A small segmentation model, trained from scratch.
Model: 48-pixel images, encoder patch size [8, 8], encoder width 384, decoder norm groupnorm, decoder activation silu, decoder widths [32, 64, 64, 64].
Training: soap at rate 0.0019, 5100 steps, held-out accuracy 98%.
Data: trained on rendered scenes of coloured solids on a plain floor, 6.7 epochs.
Rows from block 12 of the encoder, named by matrix and row number. Rows with one number belong to one neuron. Each number is 128 + 32 x the weight over its row's rms, rounded and kept within 0 to 255. All counts start at 0. Numbers have three digits each. After the name is the row's rms in percent of the matrix's.
# gate: MLP gate (encoder.blocks.12.mlp.gate.weight, 1152x384), inputs 192-383
# fc1: MLP up (encoder.blocks.12.mlp.fc1.weight, 1152x384), inputs 192-383
# fc2: MLP down (encoder.blocks.12.mlp.fc2.weight, 384x1152, transposed), outputs 192-383
gate.134 095:192104113134141151097137136102178170147078145124117148078140138145102113134123159127109130108140142132182108096162194129101140135135100148116124104158108094061070153107158128132125158125163099123094150142136107107182137109167126161106248102144140139024150183135159131082055191158158109110171119152132115120141148164152116124159121080146141166171114092079121157080096102079145137088096094085123169180120155150173139138137149200154159165114068159128163100114152152085094094116134146115122078102120127147138151100159059124166096102147065084099111184102170130157123145157152062092
fc1.134 096:189115087149107112157123124145141179116090145107139194128136068144130086142168117118113131136151112152158146106105198156138106160135138142141115126158092100071184125076080121137118092184097159114127155109173114140135107147121136147106199115178113180098131156118121153107184165146081084137145115115113115104127103164155103138082118162096130082107106115132160167115114113125107127188085131063100115173108158156122123126135142165146171170146081135123191094156156192155075172158115214127153159128092138097136165136127104120149133144174131096135163126085187118137147138138164033130
fc2.134 091:177135127106155107107161145165137090128159117100153096109138071124089134114083133123117120078170097088174102091134116107092114120008136060117113180147160093126114088109163109145090169120122120127045162147150140120133134153132136098130125119123061133152168133160063163199121150112102152163128136152076146149136128130130157170133103137113135157112061201138112106133055139129131122116116048132124171089212066137159177111131165185111139136083109116134143148084133107122141145140084140100141147168137086133107125113126152109121090173145164091143115148143177111122077087114174144130
gate.135 106:147118114123146103154119140088138148141067187153114104152151118167115125168149107068119138155089097117130092078137110129094144137145086158174133104123147141168125124077188122179081141154146114115137075127070079083044140150130109121162147079119105155050117122092150113119101165109162073104125099173102103120119050088085115131060127093150124141079151153208136113190079108108136166165135067158138135091130057102143108144146119129155136129084090149124111152090221125174133125074133095107134194100134155110195172109113135140103084167096077106182075085147109123123134135150088106122
fc1.135 108:172141130156078114153173126110143079133101137126120133115139178110132115141168134117096187129074085152128147092106158179067100158126109167170120113143105140135131163126086163165091104156092070129076143132155174117081082131083113147181175145211106168078063113078144064101102180164135083151138093133110062118123072097079145097117130111174106150132114135083100132178117118145098165154171100127169117096205108121099166159131124136144123157117109089087143144141159143153127164083127109185130132118107134132183193121128120131114126116137096124213103035108145117156131130124144060164
fc2.135 108:108136112141106138124162100151130178103101182160156086127062140134112130135161143128085102190115089056159144123137124148085046136169080112127090163143144102157185092144129102140105180138121106162163094121100146090121184090094125168150094153164057153088123158108145118122104176176136139116122105164111118162180102150087120157188155138115125133138116158146135176129128100144174110083178147115167102091138146107152163111171126092123156095093060123095099134148162161125068084114150151133167164159119180057148098141155174132085139111121127140169157088151088124148139131130113147137
gate.136 085:051146149096154145119134152075172129121095110096091063153070064106134138044141138122172080169161129121171045099102129125051114115118120180130080163123167116118100107113109116136151103115076150102110102094164113117140125216117095114152147135092160093107142165079103112114108131066128164163131125095119194118063123136134179123123146124085130189169179127120115140159157161058132148165105150099113079102174127154109124062113104135115118157126192175140153164131119122132149133102141113116160135170106174130126118094120166114171094133178085138094138168115152135161135138132176094152
fc1.136 084:114139165112161158139060151116074134122124170166165113139146122131161117092090080072166129106108106139149094120087125135160159173128143128150168067168099096179123077127182169097157160121102145150181106128109130126179149195100122131093170152099107120117103140096151117136151109175153129123082113110131130124143104201126132135094101154147185173078166162112119164117067136151123160157221064051102120121084160086118143154144115173154134125182156139127171215141150139130129122122206117115102153165066081133147137122187151123144120127142194152188148150106148074130174183087103139086
fc2.136 082:140105159147088106149160117145158121159124133141140099145148135115094079109189127060127169104123103159157110121154140080161083100156162159143161126110118122105081064161116114077194122098147127171082072138135135161129159158109164111172087135104159138150057076126142089130130072203183151062141206176065178056151134163127038142121184086127146104085186152119141175160170145108158112135146099131123112052102101102109084148172093114164191095157137119112133155114114164115094066140148159099103165145102111059092132111159138132165136104121127111168119090104112128130172199157160136179
gate.137 104:145042128072131155177116236167150117088132109162114179091136102099121043155150101122169109092147130115157131065141151116125162073126102168098114149111124160119187083136190138110152186147097141112083098123111128169172144119145155086129113149097098161181146104146096133135114137103153134075092124152136199117167163093163078139085141124146147167156175074125159092132146124160093173124125154126145143101106105136159132121128128095087073052117085118174147133183082114173093198134164089112149093104138179075105113177103135115144097107156099092084119137097167185161095143092127133194
fc1.137 106:103093170072109125164152195183162119117104113097137100128124180091200199142131086089147157173094094154106144140107158125125069169119130175103145109137152151144098154094149155148110113141108113153115099173113110142144142112142150138075181212147137154067115087115183140126142125100129114137201157095118122093074123178128162137122078146074095106114155147111124245170151156137133068086122145165148084093149106100128117124146084120165104159178170119102107077156146172092067136160096109070157125131137118161106095085122114161160164090164167075126156143151124055142124120104136120082
fc2.137 102:161107165137094077129169137157137125084130189133097109151142149084149142183162133105136137114131029115100168188083140180132123125153070111107185114081162204134110107059174099091178111148123127111090143152197137107098174135137154146117143094161137081151127189117147122152095129140165207105140163108089180155133111135130136174153132135152146124106152148108124149125159089123107139160119185156169113109077161108165115096121147083156091124115162098124150129057153102074152147152131119107123167113116144161131114099071100143048097152120095084162090133148155133102168118154170130098
gate.138 094:145129123100132159114155108188190123087099100108180160132120162124144109093179166169105100134143091120134130078133217143147184072133100161125152127124124128145102112170113116081163122158086100120137143122112074075178130104103124096095126128114126144079124111149111102127096164071114114165136041141101164111155195062114094149129127131121156106093126133084133148139107142092084141142113149122153103164152125037115163128150144221118132159112116062074150160084145162166113098168123142090114072112130100118147212153182114109140145118091115134110153114165139171057170138088142149109
fc1.138 097:120132087084116119057194149134145088152144116133088078111127110180158153144183108114126149118141119137182142161173112082161085102139136157146109128126082153114147144118060089120145083147147137102080097157086122045065115127165145103122148137149140035080143099097081080126143119086134103088183106090149141085077105143131103158111131185182150120148162130139103083160124063130090097111142118145113080128121175145128087067115089128142157170123174190139128143140098147061152132165109100133165110178153159113146087118096123121115161119152105154079165179094105106159128113146146116139
fc2.138 099:143164134147148071092083138126149136143114171135126120062105120125146108128137078112184130171110141158186111136120103117109211133179112148101147174170096119163093103123066085123161156124116097103166142119106085188146184086059147120109142141095094135133124150091099070169151113166076193116127128094110091118125139144133075065121143157128121118132114217144174142150184093118126116149113107034126127106108084150136169154115112125094136111139143199211093116182121160130152149113132058161141144144128148114131102088190114105095122121101098093085080173159178116095177172113132107145
gate.139 117:102129153107147111095117113239103169099107095122101091134123125143130078139100116168073101099122121066135101097155105122150110146155165075105150091135133201083171113177141127173047189096166133126212191106158070127164176109176129109150091126110117117072147149096112131145129072125218191108181105073180107131108129151170140136109168121131177086150151097154132080062073131135084069092112144162077114161120091157136163146114139109122096124138120150093128135151160117131127122146133144131125101130125135070116094160122096116146143145159192192159123142147166073151100116103163144125
fc1.139 116:152160103078112059131143144087134167108099138111116145158162072102078146087170126123121157138129133160153057135045117158142110119105138208098075104140135101132134140154155150086160043113099097122111131098118133092143108096148059164069097110149102087152139166106115096099078145111097106144103111118099188127118138095132055176110138143112059143146249120109127131168186107106107133113145158144141151110170134077139136141186116145159169146149158111152106124113122113200171087090138100211117111117125167157115170113089140043143191093143119121132141145100173132124131181116075090121
fc2.139 110:127150085122138152127132107106140155046146162142137119054122183098159133094172116134193155178146116140160124091102170134157092140172114169115100149138089126132085137143147170150159068129151142086043100125141149120136113058122072107116172061088131136145106190094168120058162185112113112119138130183138131093109076119131113144185158114095046149063128097148156146105098134119116145158117151185144196106151175146154109074137131118150184124137115139082072134119094126191195092070123147171116097128159098151106202146113148087101088112177124166090123129118119157080168115093089123096
gate.140 098:172082193127182140095067098112080126102130082110133059191110145134115206108162145063120176090139152184119147167095110177188118107117123151077136078120147093114116164128120109159113117168152085132200140112143130141126081147076116099200163121119161142133054187108186137158141155095156123102072090117177179116105126098144143096189097084156118068148089105183141127111146111159119107118092145120101193125141144151092128152145129064153155105110128083134130148110124091147139136100154109162099145097187157172107164076124148114115113140140170095104120129114187160110138154145169069090
fc1.140 099:140086183114208120078092124138126113103130122113140067146113149130150168138146186120130102104122131202143185160100084129155122145141159190092121078158121110094091142147114129125148095116123069131184122163139111163122099163096131127164129116117135133127124171140201110151152136124115121121075089169193206083123088134142137110137105083183097119157101143172161086132158088146113092133140092134127186095108146149116142136150093092158159094127120154106118133121117131119130162145127115143079136109187139137116118070102161123101121106130157090109104154111198159100178118124118079053
fc2.140 094:189091184029151088067150162143178163079129122170075113174136127150119156140173145111150152124079156102146149098216131124139155091000137105145102094115199104087089125141086163118074091078151148100158137130124151107124145142153091087181157124118109116080122090129166136095064212107132136131164189144125157136158110155132164188163111135143148104126137132147135106107144130162148134100071085155105145123126104116102110104096118097122139091105216166182102154065136165076117157115057134117063127136139124114116101121133120104110167095116116119137138130128182052132067162157202166122
gate.141 096:150177145177068154143061132095126115125151124163090124223139091188135173136091120090105104145080078179100119123175095124158097079139165161139078107158153152131129154194158095132127053120117100128114148160101102106079196122139072100167099150092148133144111127105141095161176158091092148140197185160131126129138127126140115160178101097131126138099063135096092160161085111153082183100158114055097109148124103152191144114167096129023084137089141085132140159092174151063133096115131146118155136102077165107141114138117084171101124181163119063118102160137158140081173159099129094165
fc1.141 101:108116179116132122096116153141130166161131141100144187090077072063100127136161199151129160170169105150053093106158158126086179056119087171121185149143167104137127145130124122141138131187110144115151080129148168113131076125152119143159102114120084160075124116152123172096085103137162157083111150171150173127133114115177031171114101084143092178140114113156117073126167152119126090102081086088122184072121115084130106118142165104178118064172153109088100136141144134148103212137130066118110131154144136169130204179114149153091211088169115161134150148087110135089093127090058130154
fc2.141 095:139168128096157162122104133116117115125103112162110161108128064137087088093111087152113100156105124065150096195195144112167152178110104145152198088153125117162127157114158132134123080086152117113091130087145129134112104183114100087124083137128154176131239163101178090126133112172116121182085051102109174109095138092127165088162162142089069126149110025136115108154153078106202080106050076085098136100172169058095186147177116146144146169126149084089096107073182175138125075130099109134087115111090111134147087177109194122066117131091135173093130070152157167139112136124077173122
gate.142 086:150132132174135175111123210106156106127113105128175115145109175086122196116105164151161140130085091063129175176130134128162090130099107092118164189112137105153138139064139097130088147088110095082179131127107137100129113153141118156139118051109119076150130109110118031093153117153157154087157157146132127113171134203166097164124134098087101129121109107062130151103123122105143129069108109159112134167145092101149119074155091122136155177108111165091126120118130192105093121152122121130111123142103184163126175162142073201088082070099108123165095160102111117118117114130182154094
fc1.142 087:145116170148147136116119125074127093219151088129146140145103148109129168125122168181141108063125067135141159173153135072148151153102115108165173164152152126133119133102114161122088163136093129085115108095127208090123118117153102141103086112165132120146119108131097071105094152045150143059135105155122139173102110083206157121162156083085135141181108110152080112162109091153155135140143124146126083116170077219143133085129144126111173141105092100176119117181096161113111051153120114094135128169126200130125121139129133119090115179118096128108171128122125128101094216104111150109
fc2.142 084:145109076138135122157119142095168153201107178153130118090111134101116078165167150118108122118116166133101093122129154166139108135000106098083218134161111081141104135115133144181129173116146120118135167151122123096089144090106150150119084165145165076154109096154162097115087118116117144153127129095196082147144108117180168096102155093118085123140121114156120109101145129171176124172142134102128121147127137087171163119120115098109135169192126133098142110190166159187177147146141117128098153179127161207124097159101160121096143089090110114114107145155079090132145153140123118149
gate.143 086:115161112140110158127119118160107189104099146085128123067114120108096097115110177126118066126151152097168159135128117092139178072133143038101115137108137113140128135144061127194103136126140114137132126064180167158113092106127044159159143168077102121115144155176101058171060148118134042151102159126168142158155103118242161137120062139150179104072117092174150163126096170167091133124139181122092094134120097101143070126179189125157110154199090107118134119094159105114144118129129134129132145177110069130137109158171151105093164089056135133112147139102135133113081090144139162085
fc1.143 086:172138209138171090131146160126093151085152075135114096076191173132128115121105072051144138155076141181108195058156130127079169159110123125114113152144145158156081148160104111159131164087108082097158153121167164072068139124064125148118130163110109120074147153095096127126126101098112099147129103122100109162170177138121159114142113186176165090147093124127131118184107127128111162137199132103114064081139147123129129134105123060145117118169142157192134155074173133160155137092058077143155146162149082164111147176137161093106076141186102164104118137128155138146099068156110104165
fc2.143 086:139152097152063068108170108146102117131131143157169163157154128150136154156149132122171099147102216160126108134164131050100182202179139144141080127106143122117186138115119180135079166169181125135050107147082102167117126154077144121166129105147099058139129148155142134121115122134175185113068206120105099120133191145130130109160130095130121082160064127168184119084155130161122090136121192083113141175098145148172135169151155098146102126102119140140124109073136153072140089081177137104145126098021115083068084109121074181118079153109122204088174122112112092100174157116082142115
gate.144 101:090178117142166167117093133058126146095166145099161125094142181117139146143150185151134169162078153151091088109155086149150164158144172130117167173078116159083119168173194152083117100168145126144130106077139119121116123134212110156127115072091108125142144101081118110147106076164130150132112156051134206090100109161107066121099129128090163121074155100109167168146079130119171146105163136129135062167129120165108130141154168145144173140060135145099120164166148131121171131097128107134151145093169167125128111107144168166059126088095145126126088113137124162077134100166171127151
fc1.144 103:132134205083125130144089120142081056103152133110089123141072108164171128092157095101090216103103107178172100155174118104148126056128090134106112149129074178137101135110077110124084091160111106128196132120084093103094113172191115075136124129108140127074098177175060156121113165114130079187103156170146146148110135099102129121101135128178180103137170171155094070103106108166074162123120134098100121120099187149116143074186134078143163135067114148135079147099119156092121179102122129133209151117139119121133177181064143106156145185097149144077144121135094096056140128209103146139
fc2.144 095:129120105128153146185108113165131145152121116145146122187084183141092173122106084096121185131107097097112096124129212119135065160176098125150096141067139147136131183087169182079117071081155087201086143139179110163099134100142091174141121113128154102125124116138149154116129187124118125108176137144100145121152144185088141167126143137136180152115177088091089091120122181123145185084118093100117135131149197141182109074098162124113147151181150053162150113099092089121098119161096138097123132191123184101178093105130061099174152139152154150139120094138148055078154121141114164163